Weights of a small segmentation model: widths [64, 128, 256], muon at rate 0.02.
Rows from block 6 of a small segmentation model, named by matrix and row number. Rows with one number belong to one neuron. Each number is 50 + 10 x the weight over its row's rms, rounded and kept within 0 to 99. All counts start at 0.
After each neuron's rows are labels from the 100 images, of 14848, where the neuron reaches its highest value: "strongest on" is what is common among them. Only what is clearly more common there than usual is listed. The data: numbers of one to four digits printed on busy colour backdrops.
# fc1: MLP up (model.blocks.6.mlp.fc1.weight, 768x256), inputs 192-255
# fc2: MLP down (model.blocks.6.mlp.fc2.weight, 256x768, transposed), outputs 192-255

fc1.447:34 43 50 64 52 52 58 68 39 44 26 58 43 41 45 43 55 35 61 48 72 55 53 58 39 52 50 43 42 49 56 60 64 44 51 57 48 43 43 57 50 59 56 49 45 45 60 41 72 48 47 62 56 53 69 49 39 50 37 62 55 46 66 35
fc2.447:66 53 40 61 49 52 50 38 62 50 41 43 52 68 41 37 62 56 63 64 41 65 58 61 59 60 60 41 51 56 53 62 48 65 43 38 52 53 57 24 41 37 35 57 70 58 35 66 48 22 53 67 58 45 43 57 59 55 42 44 50 54 44 77
strongest on: length: one

fc1.443:49 63 61 62 32 76 58 59 31 67 43 52 38 47 55 46 34 48 34 34 50 47 36 62 65 46 53 55 47 57 43 46 54 53 59 51 37 55 34 58 50 30 52 45 61 36 51 65 56 77 62 61 57 50 66 62 51 43 42 67 41 51 52 47
fc2.443:70 55 64 56 47 36 51 43 42 50 54 25 62 43 47 41 45 51 50 51 52 35 47 36 55 56 57 55 43 62 56 47 57 44 42 57 58 55 39 46 52 60 39 63 49 43 56 44 56 61 55 48 41 38 72 58 46 52 45 48 56 52 55 53
strongest on: length: two

fc1.622:44 40 48 55 42 31 44 35 59 65 37 59 46 36 60 41 51 68 45 54 55 73 60 57 63 49 60 53 55 49 52 53 46 68 39 56 52 38 58 60 68 55 69 34 44 65 44 50 57 61 57 51 44 42 52 48 57 45 40 48 50 34 57 60
fc2.622:48 47 46 55 50 61 44 39 39 55 64 42 46 34 49 45 33 55 50 50 45 37 32 51 52 50 47 61 45 46 49 52 50 45 60 48 62 44 46 43 33 53 41 41 36 47 60 49 35 50 45 53 28 51 49 47 48 34 57 68 46 68 49 49
strongest on: the digit 3; first digit: 3; the digit 1; first digit: 1

fc1.279:56 40 61 50 56 53 35 37 40 58 49 49 41 55 32 49 69 56 54 57 67 57 55 46 48 58 55 69 50 63 33 50 42 54 70 50 49 54 34 51 58 54 41 39 63 51 56 64 45 50 41 47 67 38 63 37 58 44 47 45 39 51 45 51
fc2.279:52 55 44 44 46 67 45 65 49 61 55 58 66 49 62 46 57 49 60 40 47 56 65 39 56 50 56 34 44 55 45 43 62 46 60 44 53 37 51 75 59 45 55 37 49 54 55 41 56 68 57 48 42 45 52 68 41 82 46 55 72 46 28 65
strongest on: the digit 1; length: four; the digit 2; last digit: 1

fc1.252:55 45 47 59 53 34 51 53 61 56 45 36 45 43 40 38 42 43 54 54 48 54 54 62 49 37 57 57 33 37 45 30 43 54 48 39 63 47 42 62 40 50 39 55 51 51 61 41 54 49 62 54 56 41 51 59 52 46 51 73 33 33 39 44
fc2.252:33 43 44 57 66 58 65 41 34 52 50 55 67 51 53 40 55 47 53 59 54 56 53 40 32 45 38 24 51 64 54 64 58 29 48 38 56 54 36 48 79 50 59 37 46 48 59 54 61 38 44 66 44 42 35 66 54 38 62 42 60 54 44 75
strongest on: the digit 6; last digit: 6; first digit: 6

fc1.232:45 49 43 37 44 56 52 63 50 50 50 60 41 33 41 66 36 46 60 66 65 53 52 45 52 54 62 47 39 60 46 53 46 65 40 49 65 45 39 72 55 45 55 65 61 34 38 56 71 53 56 51 47 37 51 48 61 55 58 71 56 41 56 42
fc2.232:53 48 52 53 59 46 50 35 32 42 51 39 42 56 52 28 66 48 37 42 42 34 55 50 53 44 43 57 58 38 56 51 57 33 40 49 50 56 60 42 40 50 40 54 35 53 65 44 37 62 44 54 55 55 41 42 67 53 41 45 50 64 53 61
strongest on: length: two; the digit 5; last digit: 5; first digit: 5

fc1.665:60 35 45 65 44 50 66 49 47 64 56 28 31 45 41 50 51 40 33 68 64 43 52 43 47 59 34 50 38 50 29 38 55 62 58 45 51 63 61 54 33 58 65 57 53 48 58 47 62 54 61 57 71 68 54 49 55 51 41 59 68 57 54 41
fc2.665:40 73 47 42 47 58 68 72 52 52 51 55 42 46 54 61 56 50 49 42 54 54 55 52 47 83 54 50 54 31 50 55 36 45 52 53 57 37 46 61 47 57 46 57 52 59 45 57 42 61 55 27 35 46 59 37 61 49 54 50 38 63 48 37
strongest on: last digit: 5; last digit: 4; first digit: 5

fc1.421:58 47 60 51 67 29 72 56 53 45 58 42 71 44 60 42 51 42 43 36 44 53 49 41 55 57 37 38 45 40 42 62 32 42 44 43 63 52 64 57 47 36 53 47 39 46 43 48 44 52 67 49 45 59 53 66 53 57 52 40 50 52 59 67
fc2.421:62 61 61 55 42 58 31 54 56 47 26 53 49 68 38 57 60 51 65 49 47 31 51 43 56 44 39 58 49 47 43 44 42 36 46 48 43 58 43 59 57 58 41 56 62 63 46 57 80 44 57 45 38 48 56 50 50 52 43 61 62 31 58 36
strongest on: the digit 0; first digit: 0; last digit: 0

fc1.422:36 64 35 68 50 48 44 35 46 30 62 49 61 45 57 26 42 58 57 60 40 44 41 52 54 27 54 38 60 53 48 50 51 54 61 39 38 53 50 52 46 61 58 29 61 64 46 59 53 50 26 59 58 42 64 56 50 39 49 56 50 65 35 68
fc2.422:57 57 77 30 50 54 48 47 51 78 57 58 51 50 38 53 48 45 41 47 57 26 70 44 43 38 56 56 59 52 41 61 42 44 53 44 48 62 46 52 50 30 48 80 46 53 59 41 52 55 50 54 66 53 52 59 64 40 46 43 55 58 55 34
strongest on: on a plate; the digit 8; last digit: 8

fc1.505:50 42 34 54 65 51 45 41 21 36 45 65 35 32 43 41 64 43 54 53 57 54 64 48 51 52 43 39 40 56 52 38 47 34 63 37 42 39 47 55 48 48 60 44 33 50 57 42 61 47 50 57 42 54 58 65 43 53 51 47 56 53 33 45
fc2.505:57 63 57 37 46 51 54 59 46 56 43 34 64 66 35 52 53 46 50 50 51 53 35 53 61 32 58 61 56 46 47 38 47 55 52 59 48 59 46 45 47 55 64 50 55 36 26 47 53 47 47 57 41 73 31 34 53 67 74 62 55 40 52 58
strongest on: the digit 2; first digit: 2

fc1.46:36 41 61 41 46 50 56 52 59 57 62 40 57 46 44 37 61 54 37 39 52 51 44 33 47 60 50 48 52 42 46 53 58 45 17 42 56 43 43 43 43 50 61 47 56 52 58 38 65 46 54 57 38 35 47 59 43 48 42 65 49 44 59 39
fc2.46:46 57 44 44 45 43 61 50 35 48 55 37 41 22 48 56 40 52 53 51 48 40 48 52 51 55 65 53 55 32 55 43 56 50 63 39 58 50 50 51 54 51 51 47 37 57 59 66 66 42 65 61 37 52 54 48 60 69 49 32 67 51 49 60
strongest on: the digit 7; last digit: 7; first digit: 7; length: one

fc1.584:68 42 38 45 55 37 42 52 51 50 54 66 56 50 44 55 53 52 46 40 38 66 57 34 60 53 53 41 61 61 56 66 65 30 49 47 66 45 48 43 41 63 36 54 51 58 43 37 69 50 63 56 45 62 62 52 26 40 31 35 48 48 56 47
fc2.584:61 46 42 41 52 52 51 34 46 54 41 46 67 53 63 67 55 43 47 61 48 56 37 37 51 67 49 50 43 36 58 41 60 49 51 27 43 73 55 56 57 53 71 59 60 37 62 34 58 54 25 57 55 39 36 75 64 37 34 69 37 48 50 37
strongest on: the digit 2; last digit: 2; first digit: 2

fc1.105:39 59 49 43 39 55 54 37 32 33 43 31 39 46 60 57 73 36 45 53 60 42 59 40 44 56 55 60 31 64 63 44 61 48 54 44 35 47 38 43 51 49 46 52 32 50 53 47 55 31 44 64 35 42 37 32 42 40 49 44 39 64 49 53
fc2.105:39 37 29 60 54 58 42 61 56 37 62 63 42 54 67 61 38 62 53 62 48 47 48 57 39 40 52 46 51 58 41 43 51 60 39 43 46 57 52 36 63 44 53 62 47 60 34 48 87 44 63 30 56 49 54 59 52 49 50 41 53 52 37 62
strongest on: the digit 0; first digit: 0; last digit: 0

fc1.55:34 42 47 57 38 52 32 44 55 39 45 54 47 59 43 48 56 59 68 33 56 47 59 75 35 56 41 50 45 60 56 40 46 65 45 67 44 40 41 44 33 46 62 52 61 44 61 59 60 34 52 34 41 44 53 36 45 59 58 40 48 62 52 60
fc2.55:53 59 62 70 56 41 38 41 51 60 58 55 58 48 58 50 61 49 52 41 55 48 57 56 48 51 48 60 51 67 51 52 56 50 57 34 65 41 47 50 58 37 63 54 55 58 44 48 37 48 51 67 43 46 39 47 40 69 74 53 56 71 47 58
strongest on: the digit 1; last digit: 1; length: one; first digit: 1

fc1.100:52 56 58 61 56 52 65 55 43 41 29 49 45 49 49 40 48 35 41 69 55 58 48 65 43 44 70 32 50 60 46 44 46 50 49 50 43 68 51 56 60 47 38 55 56 61 61 52 53 58 51 72 51 43 63 57 34 56 61 43 30 55 56 58
fc2.100:51 49 37 58 34 45 43 50 58 70 52 47 67 53 54 61 46 41 32 60 65 33 57 35 51 65 29 45 43 41 47 50 54 41 45 57 57 48 35 46 74 50 43 42 74 39 46 26 58 45 55 48 43 56 36 43 57 42 55 62 57 60 74 41
strongest on: the digit 2; last digit: 2; length: two; first digit: 2

fc1.254:55 60 50 42 62 42 50 62 42 51 56 55 70 57 36 45 55 60 50 46 37 42 55 60 62 44 66 48 57 45 69 54 38 42 53 48 55 69 61 49 47 47 35 50 69 42 37 61 44 46 50 46 67 64 34 53 27 51 54 64 46 36 56 39
fc2.254:48 57 53 60 42 45 30 50 54 61 31 35 43 68 72 51 57 42 60 55 60 63 52 57 58 36 64 61 52 54 42 38 41 63 44 60 61 70 53 44 41 60 50 68 54 70 75 38 43 54 65 56 50 57 63 38 60 50 54 53 48 44 49 32
strongest on: length: two; first digit: 1

fc1.267:63 59 47 43 49 49 39 64 64 26 52 59 81 36 66 52 49 40 51 50 44 45 31 51 66 65 59 42 38 53 43 49 62 56 51 51 36 44 46 45 38 53 25 51 65 39 32 44 64 54 63 38 43 48 60 45 35 47 60 36 41 50 40 58
fc2.267:65 44 51 45 44 44 47 51 48 58 62 49 39 57 37 41 71 59 33 57 48 62 60 61 45 57 50 60 58 61 50 47 48 50 39 47 60 52 31 49 65 48 52 55 55 56 56 48 41 35 48 42 49 43 49 57 38 48 60 67 41 63 53 16
strongest on: last digit: 5

fc1.65:49 43 45 54 69 35 51 19 40 46 50 64 58 57 53 58 44 45 39 53 53 65 44 35 52 38 60 64 47 34 43 50 52 25 56 61 33 25 38 62 42 53 45 27 34 54 52 69 66 56 32 46 47 47 55 42 33 47 62 51 58 70 38 54
fc2.65:61 33 47 46 46 52 48 50 54 39 51 58 44 51 50 36 43 49 47 46 54 41 47 59 40 65 61 38 35 60 69 25 55 66 37 46 27 60 51 53 38 48 37 49 43 59 44 48 48 44 34 59 39 56 68 49 60 47 47 52 44 61 48 48
strongest on: the digit 6; last digit: 6; first digit: 6

fc1.533:80 45 51 34 46 55 51 41 36 53 54 59 49 74 49 58 46 66 51 52 45 61 46 33 46 58 30 35 71 57 53 50 50 38 32 53 44 53 42 47 44 52 47 49 53 50 33 51 61 46 57 48 45 37 50 62 40 49 53 47 50 52 43 40
fc2.533:48 44 44 41 30 53 62 30 52 53 41 64 49 56 51 52 38 39 53 42 66 51 49 31 46 62 70 49 57 26 53 38 64 43 41 53 56 71 43 61 35 56 55 47 43 43 53 28 49 49 36 56 62 53 36 71 49 28 29 59 47 31 56 44
strongest on: the digit 2; last digit: 2; first digit: 2

fc1.219:64 56 61 50 38 52 54 35 34 44 46 43 46 62 29 53 54 53 53 44 48 44 40 40 41 55 38 65 62 45 51 41 43 59 45 57 42 47 41 61 46 48 33 63 44 54 60 56 47 52 49 31 63 65 43 63 54 44 51 41 53 65 42 33
fc2.219:45 70 38 44 57 42 57 59 43 39 55 58 43 87 41 47 47 50 31 37 55 42 43 32 59 42 52 51 53 45 57 36 50 42 59 56 45 60 60 47 54 58 51 48 41 57 40 41 50 53 47 45 52 42 39 62 34 57 68 57 66 44 49 52
strongest on: last digit: 5; last digit: 6

fc1.671:45 43 47 53 64 45 51 61 61 33 50 41 44 65 80 80 26 50 52 49 37 55 56 36 44 37 41 72 33 68 41 34 43 55 46 63 48 40 42 55 69 41 43 51 67 51 48 46 44 49 41 49 37 41 51 62 53 35 76 38 45 45 69 46
fc2.671:43 37 48 44 41 36 41 49 51 73 49 52 53 51 33 36 38 61 56 51 48 46 47 48 45 57 59 44 63 27 62 58 43 67 55 52 59 42 57 33 50 67 54 61 54 49 50 52 38 44 57 48 58 61 56 45 52 45 22 63 60 52 22 45
strongest on: length: one; bold; last digit: 2; last digit: 5

fc1.492:59 58 31 60 51 47 50 56 64 58 60 55 51 42 44 53 52 54 36 68 29 56 36 55 60 58 63 60 43 66 54 33 46 52 64 65 55 59 54 53 48 36 42 52 56 46 54 47 36 40 62 46 43 40 59 60 60 54 68 46 48 48 47 59
fc2.492:51 46 69 34 57 56 49 52 52 64 61 51 39 53 69 42 60 45 45 66 40 44 65 53 33 44 46 43 58 48 43 34 60 50 58 45 52 54 56 51 73 57 48 54 43 52 61 48 55 52 43 44 59 55 48 68 38 57 64 49 62 55 48 52
strongest on: the digit 3; first digit: 3; last digit: 3

fc1.73:64 40 57 46 57 58 45 62 41 56 44 62 45 49 44 43 40 47 62 41 42 64 72 55 40 44 40 41 42 51 36 47 62 46 42 43 42 50 49 49 56 54 54 54 51 42 47 47 76 46 39 52 41 53 48 42 40 42 47 56 60 47 55 44
fc2.73:50 47 41 55 55 36 56 61 54 50 42 33 45 42 55 35 56 57 38 56 24 30 48 33 58 60 48 56 63 42 64 68 42 43 47 56 56 42 52 47 50 66 44 39 40 53 57 55 36 53 52 59 59 56 42 50 50 52 62 43 55 43 56 35
strongest on: last digit: 5

fc1.737:42 38 45 45 49 41 34 54 38 59 64 47 43 54 41 63 59 55 51 52 51 68 66 31 45 53 63 56 60 54 45 55 54 63 60 46 56 37 54 54 56 44 46 43 50 26 36 49 51 65 54 61 46 47 55 55 33 42 49 63 53 51 41 48
fc2.737:69 54 58 47 24 51 48 58 42 47 38 36 56 63 56 46 38 39 52 59 61 34 44 46 40 54 40 62 56 66 52 47 68 57 54 59 61 59 54 46 41 47 55 39 47 50 49 26 51 58 71 57 48 39 64 53 32 28 45 51 45 41 44 52
strongest on: bold; the digit 2; last digit: 2; length: one

fc1.576:55 54 58 56 45 59 56 43 55 40 61 53 50 65 61 40 60 40 61 41 39 37 40 46 44 47 49 40 34 63 53 59 48 27 58 61 73 56 57 43 52 47 62 54 57 57 36 47 59 45 51 52 59 51 62 65 48 56 66 42 58 36 53 54
fc2.576:63 31 49 58 56 40 33 57 50 39 43 70 61 49 60 53 51 42 50 53 72 59 65 34 53 57 55 55 32 53 49 56 50 49 51 55 36 55 59 38 46 57 27 41 32 67 47 48 42 46 49 51 55 47 60 41 40 46 54 39 57 41 55 51
strongest on: the digit 0; last digit: 0; first digit: 3

fc1.660:40 38 73 49 49 62 52 60 66 50 49 64 42 38 41 40 33 41 56 41 53 50 31 54 50 53 50 55 51 68 49 30 39 58 55 51 41 26 44 42 43 39 24 54 40 49 51 39 61 34 55 45 61 38 51 53 44 49 57 41 49 51 72 63
fc2.660:62 54 50 46 57 52 68 58 52 39 50 58 35 48 65 40 40 37 45 55 65 46 66 50 55 40 44 45 74 46 51 81 62 50 47 51 42 57 43 44 64 55 47 57 45 44 57 45 34 57 64 61 51 32 38 43 55 34 45 48 56 49 33 48
strongest on: on a plate; length: two; last digit: 5

fc1.741:49 51 45 39 48 48 43 35 64 47 53 39 50 74 47 25 40 56 26 55 40 45 67 46 63 48 51 55 65 48 59 34 57 57 48 39 56 54 41 48 46 36 59 58 60 45 44 51 42 42 49 57 53 68 50 51 47 61 47 54 55 57 43 51
fc2.741:53 49 35 59 61 77 65 51 51 63 53 51 55 63 51 60 41 51 56 40 46 39 44 45 56 40 53 44 47 49 59 47 59 60 83 57 60 53 65 28 66 51 66 30 40 53 54 58 73 47 63 55 51 28 60 65 69 51 66 45 46 50 51 52
strongest on: the digit 1; last digit: 1

fc1.197:44 33 38 38 56 50 49 71 57 52 53 59 56 47 37 60 65 55 68 50 39 61 67 49 65 39 43 63 67 48 51 65 56 52 34 51 68 54 45 65 37 55 55 50 53 60 47 47 35 61 30 47 62 72 50 59 46 60 40 51 26 60 38 41
fc2.197:52 44 53 54 57 47 29 49 38 51 64 46 52 35 54 48 50 52 44 63 78 61 44 55 34 59 47 42 31 48 50 50 43 64 50 50 39 61 48 49 54 55 43 40 43 51 43 30 51 45 57 63 58 42 43 56 41 49 62 63 42 54 53 60
strongest on: length: one

fc1.744:69 45 58 46 37 36 64 39 53 51 49 41 66 57 60 51 34 68 50 54 61 57 65 49 62 56 42 38 44 47 60 52 55 57 51 50 44 45 49 54 40 57 40 55 33 47 41 38 60 48 39 37 42 37 48 48 48 42 61 47 54 33 43 49
fc2.744:58 41 66 59 59 51 45 45 34 31 47 46 40 43 57 57 70 53 51 30 47 53 50 49 42 60 49 53 56 54 33 48 48 40 45 48 62 75 49 43 59 49 62 36 51 64 64 56 47 39 50 41 53 42 43 53 44 74 47 47 63 57 47 65
strongest on: serif

fc1.338:47 60 30 59 60 43 54 60 65 17 40 37 46 27 63 47 61 56 44 68 45 48 51 48 42 58 37 54 62 35 41 40 40 56 40 62 59 36 56 49 31 54 59 66 49 47 33 52 58 57 61 43 38 45 48 59 52 53 44 50 67 47 58 42
fc2.338:45 48 70 31 32 47 47 48 41 81 51 46 68 60 51 47 43 47 70 42 45 30 48 62 45 46 59 48 60 56 71 58 55 48 60 39 57 61 54 65 53 36 46 41 54 51 61 41 56 31 54 60 48 33 37 50 52 52 58 43 52 47 46 46
strongest on: the digit 3; length: four; last digit: 3

fc1.476:59 58 46 38 61 28 63 47 47 61 38 43 36 72 63 47 44 42 64 47 63 55 66 52 44 65 43 51 56 47 50 54 49 61 57 66 40 46 55 55 36 47 59 35 36 62 40 58 29 48 35 59 45 66 39 46 35 50 62 50 44 49 58 59
fc2.476:42 51 39 50 44 53 46 46 48 61 73 47 53 20 59 41 34 44 34 44 52 31 54 47 50 38 45 41 54 55 52 47 53 51 51 38 58 52 40 43 63 44 61 45 62 49 60 40 70 46 48 65 68 52 57 64 43 69 51 52 64 60 59 41
strongest on: the digit 7; length: four; last digit: 7; first digit: 7

fc1.245:60 42 62 50 39 42 49 50 40 46 59 52 53 63 53 55 63 63 62 51 44 45 52 50 62 57 49 50 58 48 48 57 34 47 57 45 47 54 46 28 59 39 42 34 29 43 59 60 40 39 63 53 63 42 56 63 38 58 58 63 46 68 32 46
fc2.245:56 38 54 57 59 40 56 18 73 48 56 68 48 46 56 44 52 46 48 37 52 70 37 49 34 37 52 37 51 48 51 53 61 49 44 60 49 53 49 50 52 46 57 60 54 53 42 37 42 64 52 53 45 64 50 55 48 48 54 44 60 36 59 63
strongest on: the digit 2; first digit: 2; last digit: 2

fc1.372:46 35 44 54 58 45 52 62 54 55 60 58 61 48 73 66 41 40 49 44 52 55 30 59 53 51 57 43 52 56 40 60 36 32 49 68 53 61 53 46 44 36 56 48 43 55 62 42 40 46 51 56 52 61 42 64 48 48 41 46 62 64 51 54
fc2.372:50 66 43 39 61 38 54 51 41 56 37 57 30 45 47 52 27 51 64 46 48 48 58 55 50 51 46 51 49 58 53 42 52 45 45 38 39 46 47 60 50 54 43 42 60 61 41 58 57 48 40 43 31 62 71 50 50 45 56 42 53 35 46 48
strongest on: the digit 0; length: four; first digit: 0

fc1.449:49 42 60 50 49 59 45 52 36 49 47 46 62 56 49 37 56 65 37 54 57 52 58 48 49 47 66 40 49 47 48 50 50 51 44 43 58 67 49 60 50 52 55 34 54 53 54 55 62 57 61 68 57 49 48 51 29 50 36 44 39 41 38 47
fc2.449:63 50 38 47 41 68 47 57 47 59 67 57 42 45 41 52 48 38 59 53 50 46 51 54 54 53 48 47 39 64 39 53 60 53 62 55 35 56 56 53 44 49 59 44 23 32 39 58 31 60 59 29 71 44 60 49 53 41 63 56 48 52 51 57
strongest on: bold; the digit 4

fc1.561:44 47 41 44 51 65 52 60 57 30 56 51 54 46 67 47 57 51 52 44 63 62 51 63 68 71 61 43 52 34 70 64 46 58 63 52 45 14 47 53 56 53 37 55 57 54 43 59 38 50 45 48 63 54 51 73 34 46 63 52 33 48 57 35
fc2.561:46 48 70 48 65 47 46 61 61 57 59 55 39 41 59 60 50 44 29 41 65 52 37 57 37 57 55 55 36 57 52 53 59 43 47 49 43 40 41 50 56 60 44 43 42 25 34 45 60 52 73 49 45 47 39 41 46 55 48 59 46 42 47 66
strongest on: on a plate; the digit 2; white ink; first digit: 2

fc1.518:46 58 44 42 49 52 45 48 56 42 37 72 58 48 59 41 45 43 37 61 25 60 62 70 68 45 56 38 66 51 39 64 48 53 36 40 58 49 44 65 71 58 48 57 43 38 42 47 52 62 41 58 60 65 35 54 23 61 58 42 59 42 63 44
fc2.518:52 36 64 42 39 45 35 56 40 50 46 52 50 51 48 29 41 46 63 39 64 59 42 29 36 32 41 57 58 49 62 31 33 57 43 53 37 36 60 48 22 56 60 60 61 55 47 53 35 45 61 53 46 44 45 72 48 69 41 56 60 58 27 55
strongest on: the digit 1; first digit: 1; length: two; last digit: 1

fc1.311:58 43 43 47 53 41 60 48 39 52 59 37 48 49 40 51 41 54 35 56 45 55 57 49 51 43 50 52 56 65 25 53 59 50 53 45 35 50 42 58 55 55 62 45 49 70 63 53 49 50 60 37 52 59 56 39 38 37 53 50 47 53 41 50
fc2.311:39 47 75 51 52 27 48 33 54 39 36 65 48 68 50 58 58 42 62 48 51 59 66 47 60 72 41 53 48 43 50 54 58 28 51 57 43 59 53 38 46 63 59 44 45 47 53 31 55 51 29 55 39 44 49 76 44 44 50 46 63 58 52 59
strongest on: the digit 0; length: four; first digit: 0

fc1.150:64 49 65 55 61 58 45 49 54 57 55 43 33 57 52 44 44 51 42 46 54 58 50 53 38 68 51 57 41 46 56 39 51 61 39 68 58 47 52 42 60 62 69 48 50 44 38 49 68 55 45 40 69 53 45 49 45 28 42 51 51 44 58 42
fc2.150:58 56 61 54 53 50 56 48 44 36 59 50 58 52 41 30 59 61 62 52 55 63 35 42 58 59 49 43 45 49 50 64 46 61 24 55 56 58 47 65 55 45 45 36 52 48 46 52 34 37 37 48 43 36 39 43 47 38 42 53 80 47 52 41
strongest on: length: one; first digit: 2; last digit: 2; first digit: 8

fc1.743:49 54 38 46 65 37 52 33 50 45 49 52 48 67 40 55 50 64 64 46 40 37 63 51 63 46 59 67 54 59 43 29 42 48 73 51 48 47 58 67 45 59 47 58 48 53 55 52 42 57 58 41 31 60 49 51 55 38 54 46 51 34 52 50
fc2.743:37 51 45 62 52 55 65 51 44 52 36 52 47 57 61 70 65 51 55 58 46 51 39 65 46 57 43 53 48 51 45 51 68 52 54 48 73 54 54 48 55 41 43 45 53 44 51 41 59 20 59 52 48 45 27 49 47 38 50 45 45 51 48 53
strongest on: length: one; the digit 0; last digit: 0; first digit: 0

fc1.669:57 43 64 48 50 37 42 44 48 42 67 44 56 65 43 60 59 42 43 44 64 38 62 46 43 42 54 71 44 47 58 52 53 46 57 63 48 36 42 55 43 45 48 38 18 50 36 36 41 57 68 45 37 59 60 54 43 51 55 63 63 45 46 43
fc2.669:62 31 56 31 69 39 55 44 63 58 46 43 49 74 51 48 30 45 55 57 55 50 61 30 49 56 44 37 57 57 43 48 56 46 50 70 53 47 46 46 47 44 41 61 53 48 56 26 56 34 52 59 52 46 41 43 54 56 30 28 37 67 51 61
strongest on: the digit 2; last digit: 2; the digit 1; first digit: 1

fc1.435:45 52 73 53 49 57 49 57 42 61 38 66 65 52 53 40 67 32 33 49 44 63 60 57 63 58 42 42 64 63 53 53 48 42 33 57 44 68 58 50 41 29 47 54 61 54 46 31 23 50 62 34 47 56 51 35 52 51 55 70 49 50 42 60
fc2.435:57 58 54 52 55 55 61 57 59 53 44 34 40 47 54 32 44 64 62 51 56 66 59 36 42 42 58 64 57 43 61 42 43 50 62 26 66 35 40 41 50 62 41 45 42 50 32 73 52 60 54 47 36 44 49 63 50 55 26 44 58 44 59 47
strongest on: on a plate

fc1.309:62 54 46 38 52 46 38 42 58 53 47 45 33 49 51 44 66 59 41 48 52 52 51 56 63 32 44 42 48 48 73 44 36 47 41 38 35 32 36 38 42 48 54 50 41 44 55 44 45 71 59 52 46 65 50 55 74 47 33 48 57 36 41 64
fc2.309:56 54 68 62 56 48 46 45 50 45 58 59 60 34 48 58 50 43 49 57 51 66 46 42 32 62 60 62 53 49 47 61 49 55 50 57 51 48 57 59 45 55 47 48 55 33 47 66 43 42 40 46 56 41 43 34 47 47 54 46 43 63 51 53
strongest on: the digit 3; bold; serif; last digit: 3

fc1.260:64 48 47 41 54 46 58 46 34 56 45 56 40 72 53 45 36 57 51 65 38 50 38 48 53 53 65 52 38 69 55 47 44 35 59 54 56 58 47 57 57 52 56 54 52 45 50 65 34 28 39 44 47 61 42 68 52 44 37 51 44 67 76 53
fc2.260:56 34 50 50 46 65 51 56 54 46 59 31 46 47 30 51 48 51 33 42 52 59 43 60 44 47 31 52 64 49 42 65 54 59 46 69 44 56 37 49 51 59 59 46 41 71 48 45 51 57 47 57 58 39 45 51 40 53 42 38 50 37 22 56
strongest on: the digit 0; last digit: 0; first digit: 0; length: two

fc1.451:71 53 46 50 49 53 50 65 56 52 46 46 39 70 65 45 56 55 40 58 44 45 67 38 58 51 52 41 55 61 57 35 52 37 50 38 60 59 57 56 41 44 37 34 45 56 40 57 44 48 55 63 53 47 58 48 58 48 44 62 49 45 38 50
fc2.451:47 54 50 49 36 56 51 50 57 56 51 63 59 41 43 45 60 63 49 44 32 47 45 55 63 64 53 57 48 31 50 44 54 28 53 69 49 45 45 58 71 65 52 39 51 62 46 58 35 61 64 48 64 62 30 49 48 74 48 45 68 36 65 48
strongest on: bold; on a plate; length: two; first digit: 0

fc1.218:56 52 68 50 30 55 45 53 66 47 51 38 50 40 63 59 49 54 43 49 30 48 55 48 42 36 57 43 48 54 49 44 66 63 44 73 52 64 60 52 45 58 42 47 55 42 25 53 61 45 50 55 65 42 44 32 49 43 49 65 57 54 50 71
fc2.218:43 58 53 44 48 38 54 49 46 43 59 57 45 42 25 51 52 47 64 54 54 54 49 51 51 49 36 55 50 62 52 37 42 62 30 34 50 42 52 50 41 52 43 51 45 47 78 47 51 56 81 60 44 57 42 51 54 47 58 56 44 48 54 31
strongest on: bold; the digit 8; length: four; the digit 6

fc1.681:47 50 42 55 49 58 56 48 41 54 30 45 28 56 37 50 51 49 47 50 32 60 46 45 48 53 55 59 45 73 47 46 47 47 57 67 45 58 36 54 62 43 40 28 57 53 48 61 48 59 40 60 32 50 66 53 48 45 46 62 47 52 44 56
fc2.681:52 50 54 46 48 50 56 62 66 46 61 50 58 39 47 43 62 58 48 52 30 58 46 53 40 31 58 31 44 38 55 69 69 69 42 59 46 47 51 64 65 49 36 61 42 52 69 54 48 52 47 50 51 52 54 56 59 32 42 57 45 50 36 51
strongest on: the digit 2; first digit: 2